From a checkpoint of a small contrastive image-text model: encoder widths [64, 128, 256], text encoder norm layernorm.
Rows from block 3 of the image encoder of a small contrastive image-text model, named by matrix and row number. Rows with one number belong to one neuron. Each number is 500 + 25 x the weight over its row's rms, rounded and kept within 0 to 999. All counts start at 0. Numbers have three digits each.
Before each neuron's rows are labels from the 100 images, of 14848, where the neuron reaches its largest size: "responds to" is what is common among them. Only what is clearly more common there than usual is listed. The data: dead-leaves pictures: piles of overlapping shapes. In brackets: how many of the 100.
# gate: MLP gate (encoder.blocks.3.mlp.gate.weight, 160x64), inputs 0-63
# fc1: MLP up (encoder.blocks.3.mlp.fc1.weight, 160x64), inputs 0-63
# fc2: MLP down (encoder.blocks.3.mlp.fc2.weight, 64x160, transposed), outputs 0-63

responds to: vivid (36)
gate.99:439544484452525509469472476498507550508500518521482518480483500496512490505512464490481520426516510498513485500472520546498457469503517471516484488501538498561482494504491486487516508521522506
fc1.99:585494504499509559512512486450490480490482483444497484526501469489513535494501490515527470490507489522478505464520509506455501495533452506477539487474465490504461501481522501483518525489498491
fc2.99:503459488504482501496517492507509513526485503524497530513509490494513517478507491429481516570486492505513480438518459462501483482495497493469468483475532513505515463544488475491495526468560490

responds to: vivid (55)
gate.136:539488504498478470461516505438537498507495532515508514505505441453497495485441492517509490500537510538521507517537519488476490498483501495525451509518473479483512496493488517528468518514448465
fc1.136:503470515519537523511521474570514486500514511500508479482483508526511485526525508515497503443439514546477487521473507487490494489510497437478505503448504513466470547498481512478516504468512484
fc2.136:528486488459469508465504482501535516464512494511473490460499474456506469526494542493528505475534498485498515533457530538534501494473492477544514512513482519544479545518478521518529533489470494

responds to: vivid (39)
gate.79:529486533488507486496481420455517480496512506479525464484539519450473499487515527497540551516530537528509509519492475508503507475515506472514520446485509479487536507513470491502479506483485525
fc1.79:512468512522488473523481421490503481504516508473551469496505502532529511495542502495539536495488457525509478449488509510511480479515548505482504494496513517525509523463460520478530527483513528
fc2.79:500464536507493512467524465510484458524544441534498503490478504525502506557475515469482522466443490505498477487489545474522515522489523508509504538482516481485511457535512488497491493481534506

responds to: flower (74); small pieces (63)
gate.102:514503477471495456554509481483493485474510556466503536472521487508502443530510496482517483533517482484544487512513521486562480477510504511432516498494491505498514498533501526496501539513518521
fc1.102:458507470494484511464469500487530493519434485518497516554468502511542510508502484489468500535482506508483519511520496494477489468529563477543506486503501512519484491541477518477516524513496440
fc2.102:506477520508545554514482444439544466500481488482498501466486522469502478507461451480510479489482499479487527516506490469523471501519532518452471476464494488488481520493480470513507486518502512

responds to: gear (67); small pieces (67)
gate.153:506521501504544480462515491469516489509485510515516489508534543495487530468494513479477548480528500479516467532487462516475475500524499483542548455526458488538462517474463508504459509512501477
fc1.153:505522529534499498543488496534518501494493485463490536473504475480463499538507502515479468510490487506544544499496494485533510525455487511524517520561522479495510503537464476512530462507520562
fc2.153:480534484535531510535514513484497531505523512487482492506453473494440487499505524538477551474521517503509554524513475516525530479473525511503483517493518507487531518509491528557530466538507519

responds to: small pieces (60)
gate.103:542504536472507500577471468469451500499562519507478494503539562477518516494494499509503561505491492500521523493484488526477502488499482523494512494504476499503503497469474482484468484474485475
fc1.103:510506494509488508530548480487509530522463455492495505505504533498470483484490504522469483485505483520481496453500494483484486545463550540518531513527443534511478476498494488455526500448480470
fc2.103:528505506515526515462465521490501513498487525475524492503526468497515513553495479518505523510441513503539498473505467455508534536494515483472499522482504519505520527516489544460460471484452544

responds to: vivid (51)
gate.125:502486508514468522454510491431483472519487485473493538450516514471521510502523489549482509451463488484528501501513494466514523512480474493469483483517465498455487529491498452529472524498501485
fc1.125:485466530497539483535512516586510510495498512510481471483519467501504498518485529496475461507477491519516461514523503469511522513416516486504513484460505496493480504490479509540486497466481523
fc2.125:492491468468484535522479496535467552525470508534504504494487501474501492530455496460519499510497511477547565517519505519530523498520493481529530542453478485488475506467497518502489539499527516

responds to: dark (33)
gate.76:476486510501512520499504503514527453474514481474510500463471513474504497484477424512461450536525511529478474509492559506522474465495483498480494475539477534489491483522512518517507518459522528
fc1.76:509546564484504478515497483472544540510509500523525498476502482500492515468509521481477508471485478469503514497534486481497506502500508495520477515492440478505465462468538477561506494547490536
fc2.76:465490518496541473520513485465519488489515444527527468485508455472470484502480553530499485500448519465524524506484501447483477521470494474515499503496493481469477489504525476496530528527532478

responds to: grey (44)
gate.138:530518438501499511512486484525501513495526538499492499503537487480496490493510482511418519521538485500502483573465458517497493514489513556505510478490483485469532526498506524462517487511507516
fc1.138:489456530504519537488517540523511453490472454480459504503517511501530509506482532464527534533515475466515503458470499511464541504482497519478483493459517531465473510510516508481530506505463479
fc2.138:452499500508489454491489512507485496477480550476507520524518514503498512492507466494544505528526511503522513487524461519477493477444494515484513544512565514474457519523519519507497544551526500

responds to: small pieces (64); star (26)
gate.158:477533513451504534495483509498478482479491540493444489500470495481482483471533501503531530513503495474480510454523514513484533552501512503535529503467526493493506527478464526450472472528471471
fc1.158:459513486459478495496483523489505452461526494474525503481497568488465496509527450520528490525492524468484493482512527499480490508466500491463479465481537510486503517520475558530519514513467494
fc2.158:460507463492481519477470534472531513535503502510472502536522458515546505514481495465510567471533504479474471507500496526494526493467453561490497516515512486538505470478487488500496499507506473

responds to: mixed sizes (60); ring (44); gear (25)
gate.8:550518506489539468495490519458509503493495496528487522546492551475499494520518529504511532447511487492516493487470488514502496493516463512496492516463507494532420467454500460528475505494516484
fc1.8:484481503525487520534482525526552502486489475499506542508526503511518480445466544522501512481488464556484512501484505505535485467498541490485510524490445489500520479475444538500501497515472519
fc2.8:488505473508562496560464514513499497547514529514462522452473524485487508526499457523506535487508510466493483503527479522506494476512540517479499519510498482508511479506500507514472513576528487

responds to: large pieces (66)
gate.85:507524534490518456518506468500514506498520544550508521543469479472504483538515510541470503516523503506549501528531459508531519492566491520458485499525507483508493505489510473546495496495509466
fc1.85:501486525494494558517470508495514499519506465516551519546464525502525473462517502473495468503497508483432498513508520492485540511458505509458496538492473501489466482478500517519511550480476523
fc2.85:502464507512534472513518513537490537490486515453522489563485456480515502517514509501507517510498434479531490497529508487503516501500509491477515466522524465527468519460475464497485543547482507

responds to: small pieces (68); gear (41); ring (38)
gate.78:494473504545526487529484509473472489494516543518468506512526547503532493557469453498512507537468526479493452516464519530538472504542499477484497500530496485510505482501541492473505484511492466
fc1.78:494514558503518512509487518516515523507460472523446516469503535487487463523514454473496537529480482490489457512509487530478501526514476494516499532493485469548464530470538499499484541483472496
fc2.78:539469461493445516499478491518519512553507481505521547478522485508560505531493499496502457497485483544509475535518524460512479532534495480507501508473520464504496517485511530483501522451513486

responds to: small pieces (72); flower (43); star (33)
gate.100:474499499477448490568498506535459478451516537507466488483551502494472492490497465470507462493460495496515509499498541503485489477489490510459477484506482474512479502531503464491444487499506481
fc1.100:498507494493513482547490503478509468466548532485531482526537470485464481526512502520499482458512527456490501510469515505524489446496471544485491530460508458523463496466486501516464510530501517
fc2.100:467517504493490500501534505523505508487485483497496534526491519527507514500474527505520438517558514513525494488491518504525490456521463517548514498513506497500487477477462508517533556451495432

responds to: large pieces (65)
gate.134:456516506576461528511485467493498497495491478480486571530498519484541498486497513528503522455448467504481518514507481484529536493501473468481512485497469507500530503533502492504470488485501526
fc1.134:474468549485447484504462499510532478470479495473508510445503476496526509507465494507550480552477470534494497470532522527470467501502502494482513496497493484499509495507465497442491537480510475
fc2.134:461499513499500509487511525560442515521507487504541514521519521510509496479506535515536454499518484499501516517523501483449513526491503478507509481548475462490456536520462467536484520536513501

responds to: grey (34)
gate.72:525543514455477486484533468524486529508504523488521540540508508504478468517487510485468460453462528505473524532518505519514508518529500511492469504525476504474503495520519482506506511513562562
fc1.72:496501527465505476505519525512515490516494525512559527487463504476480458503511524504545528441473461486506523500505488475491503518534492508482501524474538457464506508480491509518492575516483477
fc2.72:511487520533482506525456499459487504467508508491505493517521553499508478525491494465460461483511458518485515463523507500482515488492470548441519489510482532495483484495498559502465477512499449

responds to: large pieces (70)
gate.122:505532532496509488503478500511519509461494552511473512466464447466514518509524482506526527498509495472525514486513500475519521547503502525481509425502499505529506523491509551478561501505467488
fc1.122:540479516539494468520490486497487500512528520505529510515516459467504484494516472512472486506536500520460490486501527514500516458530500538555470492494460476513539535473511551436508499483497492
fc2.122:478519518528497479533528491412468512473485518465503524499550500494522514490528484477444475509497472505526513484536520524468515452536536489517501516502507530515500502502490466514512474495524499

responds to: mixed sizes (61)
gate.132:490508441515463455521459503504509541490455503528545517513502552492470517500503467492497502497473479513508530566519473516527503527502499480495515449493501482498495500502497489475498447488538509
fc1.132:507496503514476471516483530515493525482532463492586484481474452482517499502522522565524491516516457569537488514512511491522519512527493533498513499511500469489498488501480514512495521480524495
fc2.132:504465506513517518517493506539540514458479504478539509540489492537514503506500462468507504502439491496503446474506446485525503511492460509478491484492451508500525483492458472477448497498474509

responds to: vivid (40)
gate.12:461506520515517550498533466483484493464520555514501483480465469501471488493518510521524539478430483526493483512519497529515487507513492456522515507505509509541502530480477487450508464486501468
fc1.12:494507499491484554522469497501442502459503480494471518502526505521514506509474497520511515469496478495463534487509532504512532507452471525541548498497502511558464506502537482462465496462524487
fc2.12:490494512545524459523487485508505497533542521465526536480505497517514474472468553444473461502457524516533502483470458501508510497502508514509535488502503503454512554477489511494531496508502528

responds to: ring (52)
gate.89:484546459442451530447516509514529518481522530460509493507504459512478512528479546506480494489498514477526455516512491491499489471513508480521534435503519486493483512495477476503478504499502475
fc1.89:470495510528474445547482507503484465490494500534467492497530572515476478512517473516554489527506505474522497504483488485510495480502528545512512540512511503512547540492530524523491487519531481
fc2.89:491513495511566505527507502525502496523455480471480484478489511473484474506528503476455526477469514504528514523470483523526519522478522517534515532477493444473522490460499486554509492468460484

responds to: large pieces (61)
gate.124:498504520505499498460471565503519464512478472478466526512474501516545496492510530531504467511500537495529491472486495552523509462452519495468468496516524528490499538496525522546489515482479473
fc1.124:485527505495504496499515502526483483462518519516507538503530524502470498456433527459494543499500538510488489515521541432497536494480470449514525510504491524519536493481498474501465484521486505
fc2.124:515506542514498501518460498462476510489481503542489469522471483562457512483513489483487469514521496477463523529489451441505489492499520492473482482514481533511504523546477514494513497520446500

responds to: large pieces (79); textured (67)
gate.148:466517492494505493486496494497518491484473520507498496518510502503547519491486533503529528513519520481485458489464483406511469500547483469515497521504497489505498500488529491586521517459496511
fc1.148:471508504482514529505523482509516503499509527513531532532533514515548483473494535507520483516515459499452490510499479433493514511514478481535522531510499501541478558537518474531507549482485510
fc2.148:461507471516502499505501445504523521486479507534484525517458481494525476492470471519489503541501543550542500484508524504514570543520518476498489445483491495513485490485522502476480507534513480

responds to: warm (35)
gate.48:529447523456491514508463506502506510475490498534478529463523493487556463462471450499497502511487505496539507490472475500444513497515508502478501510512519511463527466498522526490460511463520531
fc1.48:533499481514513481509509508465486533514508482460510505515472481482545534532519453508526505506490500501451499493505509477514503440514444526479511556468449483520523515511477520527471514528494487
fc2.48:513517484509491481533540491515491499436518470487529482500523537528511489495446539482476488500559535512537463505493497499467483509497450473520506509508495517488465492521536494496537478467490466